{"arch": "unet", "model": "image deblurring model", "dataset": "simulated stained blood smears", "train_examples": 48750, "image_size": 32, "crop_scale_min": 1, "horizontal_flip": true, "translate": 0.06, "color_jitter": 0.2, "task": "deblurring", "loss": "mse", "norm": "batchnorm", "activation": "silu", "widths": [64, 128, 192, 256], "blocks_per_level": 1, "block": "basic", "attention": false, "upsampling": "nearest_conv", "init": "torch_default", "residual_init": "none", "optimizer": "adamw", "lr": 0.003, "beta1": 0.9, "beta2": 0.999, "eps": 1e-08, "grad_clip": 1.0, "steps": 8400, "batch_size": 384, "epochs": 66.2, "lr_schedule": "poly", "final_lr_fraction": 0, "warmup_steps": 420, "weight_decay": 0.2}
Rows from block 2 of a small image deblurring model, named by matrix and row number. Rows with one number belong to one channel. Each number is 500 + 40 x the weight over its row's rms, rounded and kept within 0 to 999. All counts start at 0. Numbers have three digits each.
Before each channel's rows are labels from the 100 images, of 14848, where the channel reaches its highest value: "responds to" is what is common among them; "lies over" is the class under the peak. Only what is clearly more common there than usual is listed. The data: simulated stained blood smears. In brackets: how many of the 100, against the usual share in percent.
# convs0: first 3x3 conv (model.enc.2.0.convs.0.weight, 192x192x3x3, each kernel summed), inputs 0-47
# convs1: second 3x3 conv (model.enc.2.0.convs.1.weight, 192x192x3x3, transposed, each kernel summed), outputs 0-47

responds to: discs (44 vs 14.7)
lies over: small cell (96 vs 18.3)
convs0.162:468502494504535512592490377464489487537544478518516527481526492575439515498577508542513524588476501514504483509381478487407629513501523496518489
convs1.162:526403591501531555469506477584456551555474465491514491534471472466456535523558490382580496529554453520510543522470444531536471512522505531528508

responds to: dark grains (41 vs 14)
lies over: small cell (71 vs 18.3)
convs0.170:483434495452528549584500488466476498504255413453495534547550487497497503466506530382487439468494513534536477514529484519488353538517490500512454
convs1.170:505410487478508522447548488522456460483514534524489361501537484571509520490498497488530511507443344493478497523503514521494454445441500487404507

responds to: two lobes with orange grains (70 vs 14.1)
lies over: large cell (83 vs 28.6)
convs0.91:455460533497484509366494477486462451515406348476517497465404495554460479445493496456494497503507459482473498478446497538424356466470535521495514
convs1.91:477534500508496550519513497522477570493505447548494505516293427430545501488500495493471478470435566483487519503510464458435498467502587489529565

responds to: dark grains (100 vs 14)
lies over: large cell (85 vs 28.6)
convs0.142:520525520433469489399520544532499496434426501490547474491420505438467520499542440440459491480517542502522486467478506488522418471439522497602554
convs1.142:486478522518480504536481500520540443502491527464464437528394496526494513495495511562490476534523554472520485547495453557441527494521433561553533

responds to: two lobes with orange grains (65 vs 14.1)
lies over: large cell (63 vs 28.6)
convs0.167:467499514513517504459423497358495541467505515611498514464459539548509465542572482492463507497478501513499474404449492498494570497519502469429481
convs1.167:506500479465512473512465535527471503501527528493496543468464519448534531474516477539435420529493447475502507601516487480488491484521549479474428

responds to: kidney-shaped nucleus (33 vs 14.4)
lies over: nucleus (78 vs 15.3)
convs0.189:479458456481472514372503496491495475537495498447527474388431470496476477516519512500473472477500473462554500465399506550362467505480500513538489
convs1.189:475502520506496551494494516522513499489484515478551451572414503475468517569510474501487517478478639524511534492599467540529510548482506491526464

responds to: dark grains (74 vs 14)
lies over: large cell (65 vs 28.6)
convs0.102:453467438549466527530525493437513444445479554480589513465499524473410554516527492515510534428569447464509527392480509498405448508495426546585508
convs1.102:464499537510524528532508471499500469473517508465524421489396460453496432496496542481405516506511449483480510519511458510388569476471547459550426

responds to: dark grains (96 vs 14)
lies over: large cell (88 vs 28.6)
convs0.48:465520545490424546360473469446519459562439480543512471540495498572436504491522509446461535530534572526447523504573489501523425499491503509497505
convs1.48:478583531458453505499511500542471450490504582472491422413488508471467489543497519487531525487411495468517502464505499495501483512481484518459490

responds to: round nucleus (39 vs 14.9)
lies over: nucleus (53 vs 15.3)
convs0.149:524498496462503498481465410481596490594608509502528517412471508537529461542502516557476427555492478485490500512440513558481618530520501498488476
convs1.149:532476524460541471436490472512479508532478498481575522484449491433526537563497442501484499491585573531508502501423455498487437512514554463573484

responds to: no large cell (39 vs 14.4); discs (38 vs 14.7)
lies over: small cell (97 vs 18.3)
convs0.39:528477537470458519451508477506555463525485481462510493441482559531496500498556488487523446493453465496519494510391534538550490544505490513488502
convs1.39:505513502531457533458490494505472495444531523450478448510464525450479420542487484441560518487486446544442467473509444532494451447444579469527499

responds to: round nucleus (73 vs 14.9)
lies over: nucleus (92 vs 15.3)
convs0.44:510594514445486459502443543509526481518444502574452476505496483558473498497527490446549460480446469480474500467465523503506523545509545512482433
convs1.44:516478466506496442511511507509436504502536509489496568468503525464496505495487461577446443506554486461501485518503452487516477522527559506421460

responds to: lobed nucleus (51 vs 14); band-shaped nucleus (44 vs 14.3)
lies over: nucleus (96 vs 15.3)
convs0.33:486515558541533542548474452499512468521543474548507520488413504521495453501500508498508472516455519519513516515340496515519536542572512477507505
convs1.33:523506492511507536450531473545457533496534562480524438515398452502494495616559464420510556470498472576515477492507500493477469515487547474636498

responds to: two lobes with orange grains (47 vs 14.1)
lies over: nucleus (66 vs 15.3)
convs0.107:480537504503472476477487450489545469510403475482540482518546517486472507425466495372495492520517504502494484525532507536521246534507504512484490
convs1.107:443573462495486510499532506496451481485549608493466455464510462501498480502477487613531535509451462506447475470491549525544486461471564469474520

responds to: spiky cells (43 vs 14.4)
lies over: small cell (77 vs 18.3)
convs0.135:490451515552402527249479490498475497562514495480534461444545521504537505514526507586525500490507489501538506482482493506430507444483476500500483
convs1.135:519522539519495611511467500538462535508537460549528501525496444375467545502478431482537509507445609490533540442520515513463521558507548438547494

responds to: dark grains (99 vs 14)
lies over: large cell (96 vs 28.6)
convs0.130:495437354511611489526500528466520500416468510575513478539373498524496500493556532453519545468540512481448569537549507487502491564445454475582520
convs1.130:439550495536465446469448462487483511544507553522486475487363476567475509546493534497476540522473506507493491434491484499449478477542512452589511

responds to: crescents (40 vs 13.9)
lies over: small cell (77 vs 18.3)
convs0.95:490479514494512574471497465506537493541532550465519545436521498506506508518475556507527398506494492535519482516407476514470545527549514494435495
convs1.95:524468548491517485435478448611448531518494544441509403569468465401480520562520499363468482506526528547531472524487491525523440452465592472564497

responds to: crescents (43 vs 13.9); dark grains (43 vs 14)
lies over: small cell (43 vs 18.3)
convs0.34:514481504503508483375486454458550517569498478566486493531389398504547447501472476468545508514473506472466487503509509504490498518525467475470515
convs1.34:528522437477468474515456497431518507526502551437506485519578461519446524502449513514507529485457552577466451454506451468512552523384542483461566

responds to: band-shaped nucleus (47 vs 14.3)
lies over: nucleus (68 vs 15.3)
convs0.114:515482406497560485581483502521522544389485497512520453462445464476483520493467499454480535487437444487532471516452487548388472576513459471553530
convs1.114:506514479456546485552503493485554546495467504574523522512517534478496509601464458556512558528496480460511440560455498504525394564530505445561518

responds to: lobed nucleus (55 vs 14)
lies over: large cell (68 vs 28.6)
convs0.166:465506428519540513538563443448505471503488518453494486499443458517414528530539406489506509489379404508514487448502502501478478554374477465504503
convs1.166:488493463490508516544527506459508514490505476532551536489487507482521503535488474538446508545512446422543475533494490501551511478538527486459490

responds to: kidney-shaped nucleus (36 vs 14.4); round nucleus (34 vs 14.9)
lies over: nucleus (98 vs 15.3)
convs0.49:436528527545482543466496473484524442471420414529513474455445471480466476460509449396464464507521488517515513446360503515486453488474492516523542
convs1.49:452492466517427503492508555498492503463490525447512466454449536517523468623522476477485545426486477503431515420559466497464515490494455528585562

responds to: round nucleus (70 vs 14.9)
lies over: nucleus (100 vs 15.3)
convs0.101:546510489449482506533499520483514471479527512474499493481550499478462517481532509541530486519514456490507482462362514512449565471443499505522454
convs1.101:482527454452477561481493496459505566544463526509527541521651529559502505553501452461583480473501473509486447457511470494543580552497390498478517

responds to: two lobes with orange grains (100 vs 14.1)
lies over: large cell (100 vs 28.6)
convs0.9:447464439573556495567495505393515492539511510522467498411421458581478530510540481443545499518587380498495490466514515495435509572477488445503497
convs1.9:498495449445511519544492478453510485470496491539508455500396469450523523514491461513471517524496446439483511549524461509466476507602474476525484

responds to: dark grains (96 vs 14)
lies over: large cell (80 vs 28.6)
convs0.80:510485555502441534375473431527503460564474526595421462506565450590505487487505507457490534542522459532484533584545521531533452500503517504508486
convs1.80:479574567522466499493529527471480469481531524474534394453515515513471466521493471523511507523447536451528506431570467496511472528497507470521447

responds to: discs (48 vs 14.7)
lies over: small cell (85 vs 18.3)
convs0.65:445521602475511523510514510478484535642341445492495525522492519499552484417576464396505491510487505512538535496466480509498392536495506494493497
convs1.65:478520480483486497518503472434452499510551481494496542421602477504492448470483487561593482518459361486516461524528519435469565530460566521405622

responds to: dark grains (90 vs 14)
lies over: large cell (82 vs 28.6)
convs0.182:508494436497498469456511516551530481512414571423536506517450494481469535518513467476499467439573445514580503443508463473529352553475495472545516
convs1.182:455463537518500552534517457495428480483492450535493450551427430440489496482479492569499526544473493480483527500531497487463462462523485537489496

responds to: dark grains (71 vs 14)
lies over: large cell (61 vs 28.6)
convs0.160:496527531533440526414500437465516450557490415482437474488417475563570535417447535432526522466519517531516550484495471523482486465513526478519515
convs1.160:529490477522489448440461445520421570514517564525496462487378445463512525553476464405532560489488499472488511488484451490508490532489614493523473

responds to: kidney-shaped nucleus (73 vs 14.4)
lies over: nucleus (100 vs 15.3)
convs0.146:461530500527503506488524439439493419435467447462534482469389496457464496502464485481442459438523510506488478475359446508462517429487534506502549
convs1.146:475452467476473506514523551451494579529495509507515490384579532476485534639582461445426542445484522469525517416544500494470548496485456497563530

responds to: two lobes with orange grains (81 vs 14.1)
lies over: large cell (88 vs 28.6)
convs0.121:489552480549507514456516434466530496459480517459550480489474495470495518499564491483460494498434449524430491505531500610514418492504507446510428
convs1.121:520518424466504478538488484466518498490487520449585617460569494452509487511477475518482438530530549469514463510483419474593507547513460521443474

responds to: band-shaped nucleus (35 vs 14.3)
lies over: nucleus (65 vs 15.3)
convs0.4:491475452454571477543458444458535496515442494517519512510507409410481450501527444418468527473355480471451463486510513533435518543477479408530506
convs1.4:505494468451531458505487524483550460466453507540585527470543515463492520506476492570455532506518498465519478604464501525513414562514480462403456